config = dict(
    label_smoothing=0.1,
    decoder_mlp_ratio=4,
    decoder_tie_embeddings=False,
    epochs=10.4,
    final_lr_fraction=0.05,
    weight_decay=0.02,
)
Rows from block 3 of the image encoder of a small image captioner, named by matrix and row number. Rows with one number belong to one neuron. Each number is 50 + 15 x the weight over its row's rms, rounded and kept within 0 to 99. All counts start at 0.
After each neuron's rows are labels from the 100 images, of 14976, where the neuron reaches its highest value: "lies over" is the class under the peak. Only what is clearly more common there than usual is listed. The data: simulated grey scan slices of phantoms with and without marks. In brackets: how many of the 100, against the usual share in percent.
# fc1: MLP up (encoder.blocks.3.mlp.fc1.weight, 768x192), inputs 64-127
# fc2: MLP down (encoder.blocks.3.mlp.fc2.weight, 192x768, transposed), outputs 64-127

fc1.319:44 71 61 65 30 54 40 45 43 52 47 46 38 61 53 32 33 52 79 53 37 45 48 50 43 67 56 79 41 32 59 69 38 50 34 40 74 44 52 57 56 42 36 16 40 48 84 69 58 48 43 50 37 53 59 45 48 50 36 44 36 40 57 59
fc2.319:62 40 35 36 55 74 45 62 54 44 48 37 85 39 67 32 62 68 64 61 35 47 36 20 70 37 45 53 63 48 67 73 52 54 42 63 59 47 35 52 50 36 49 61 44 41 45 43 51 54 79 50 58 47 58 41 16 42 37 34 73 73 59 69
lies over: organ (81 vs 16.7)

fc1.728:59 59 80 56 43 49 46 41 53 34 43 64 43 47 64 36 25 65 47 38 58 39 34 65 43 55 36 53 53 37 78 66 13 46 51 44 63 54 27 61 33 77 41 58 55 24 47 52 39 41 54 63 71 43 68 39 48 82 18 75 71 62 37 69
fc2.728:28 42 34 54 57 40 70 85 54 44 50 13 37 44 88 82 52 40 53 43 67 42 50 41 65 62 79 40 43 56 31 26 53 34 08 66 51 33 60 57 66 57 48 43 74 27 25 61 51 48 23 55 42 65 41 46 50 28 38 55 28 39 79 59
lies over: lung or cavity (52 vs 6.1); soft tissue (42 vs 17.2)

fc1.651:67 52 56 53 45 55 39 48 64 42 53 77 44 17 39 42 15 55 76 70 34 39 50 58 67 29 66 49 64 30 62 10 57 40 43 59 32 44 44 58 54 31 52 55 75 64 62 70 53 53 54 73 42 60 38 46 44 38 32 39 63 53 39 53
fc2.651:61 43 51 24 61 24 45 66 41 47 76 38 72 49 30 56 61 38 28 20 37 52 38 51 16 52 48 55 32 64 32 91 44 74 48 61 61 33 43 66 33 63 55 64 69 38 39 49 52 43 56 43 56 42 80 26 40 63 44 27 45 68 52 73
lies over: mark (49 vs 0.3); organ (46 vs 16.7)

fc1.456:43 52 59 52 48 35 29 59 47 52 51 82 29 81 61 53 30 42 78 74 66 51 57 53 29 52 53 65 55 68 17 38 56 35 61 72 21 40 37 47 46 50 71 49 75 26 47 74 33 47 65 71 42 27 51 54 48 30 39 44 20 71 44 66
fc2.456:57 62 31 41 82 43 65 45 44 41 30 40 78 33 47 42 26 39 34 63 46 25 18 68 52 46 63 55 59 53 36 36 54 61 33 38 48 37 33 49 54 51 82 47 39 68 71 55 62 67 60 32 62 47 45 62 30 77 30 52 53 55 44 64
lies over: organ (66 vs 16.7)

fc1.281:38 48 29 33 70 51 59 64 38 39 45 34 44 40 28 33 66 50 46 45 32 50 45 38 41 47 73 61 54 71 58 63 44 43 29 30 46 58 37 52 42 12 62 37 42 68 23 63 57 37 60 55 16 55 60 52 65 52 42 28 56 60 55 38
fc2.281:51 46 36 71 42 40 60 44 64 52 78 36 40 37 75 36 63 56 57 49 49 39 68 44 50 61 62 42 69 30 45 24 48 42 59 69 50 72 42 61 47 51 34 63 59 53 67 55 43 80 46 71 76 65 33 62 53 56 31 62 80 63 55 45
lies over: lung or cavity (79 vs 6.1)

fc1.159:36 42 48 22 73 41 44 29 46 60 55 53 49 59 87 56 48 51 58 29 59 46 42 48 61 63 19 67 44 55 58 60 39 19 24 48 51 48 56 26 39 38 47 59 30 29 59 15 49 41 61 60 65 60 30 27 41 67 61 61 55 60 52 20
fc2.159:28 51 61 57 49 27 70 31 80 78 60 72 33 27 55 51 26 61 55 30 46 65 81 44 29 50 36 40 39 44 45 40 27 77 59 80 46 38 63 54 52 67 62 69 41 22 65 54 20 19 23 23 64 60 30 29 51 55 41 27 43 50 50 43
lies over: organ (79 vs 16.7)

fc1.398:43 16 52 52 39 35 41 37 52 55 54 56 66 36 37 53 38 30 43 47 49 28 29 46 39 54 60 36 41 49 55 34 49 35 67 47 49 33 58 44 53 64 62 55 53 57 42 76 61 49 44 36 46 55 69 61 60 64 49 71 26 66 46 63
fc2.398:68 64 48 40 83 17 39 54 80 81 59 99 52 48 60 66 47 58 65 50 60 64 54 36 46 38 61 40 58 54 00 70 45 45 29 41 59 22 51 62 38 61 34 52 51 61 58 45 57 63 34 71 44 28 47 68 30 40 41 00 59 34 40 72
lies over: lung or cavity (56 vs 6.1); mark (36 vs 0.3)

fc1.38:55 62 76 27 13 88 75 51 28 61 55 64 53 35 46 54 32 60 64 48 58 47 64 46 51 49 37 49 46 49 22 44 37 75 73 35 35 33 50 65 43 43 56 77 36 68 57 44 59 58 59 43 20 58 57 45 44 52 63 52 66 59 58 52
fc2.38:37 41 83 46 52 35 66 78 44 34 58 57 50 33 65 51 50 75 33 45 34 46 45 18 71 82 36 51 46 25 46 54 50 42 61 33 54 24 48 56 46 38 69 53 60 99 41 70 49 31 58 39 81 57 48 44 43 75 58 65 57 58 65 29
lies over: lung or cavity (26 vs 6.1)

fc1.148:53 23 57 51 33 40 25 32 53 45 41 45 57 75 40 74 59 43 66 55 67 52 60 87 26 22 64 29 79 43 69 43 54 40 56 35 36 16 47 51 56 60 24 42 71 32 52 58 67 54 49 76 25 55 11 49 69 30 59 48 64 69 49 32
fc2.148:79 41 54 33 67 27 63 25 43 42 17 51 45 53 48 24 60 40 45 38 65 39 63 63 58 25 53 56 58 61 30 62 55 48 19 37 62 54 47 56 78 40 30 56 23 55 61 57 52 23 74 44 74 69 56 58 35 50 49 25 37 36 38 61
lies over: organ (72 vs 16.7)

fc1.494:58 36 78 61 34 36 16 45 44 48 62 33 55 19 37 47 61 63 45 48 38 70 25 30 39 36 75 41 54 31 52 23 50 48 31 57 41 48 45 54 61 48 39 40 81 72 47 84 45 08 51 41 71 56 59 73 56 55 49 68 39 30 54 58
fc2.494:26 84 48 25 62 21 68 54 28 58 42 59 60 68 73 69 52 57 49 54 62 47 65 43 46 43 60 58 66 48 55 57 37 44 57 61 50 37 43 39 60 41 63 39 52 55 31 56 48 50 43 53 59 95 54 40 45 14 51 63 28 40 55 58
lies over: mark (77 vs 0.3)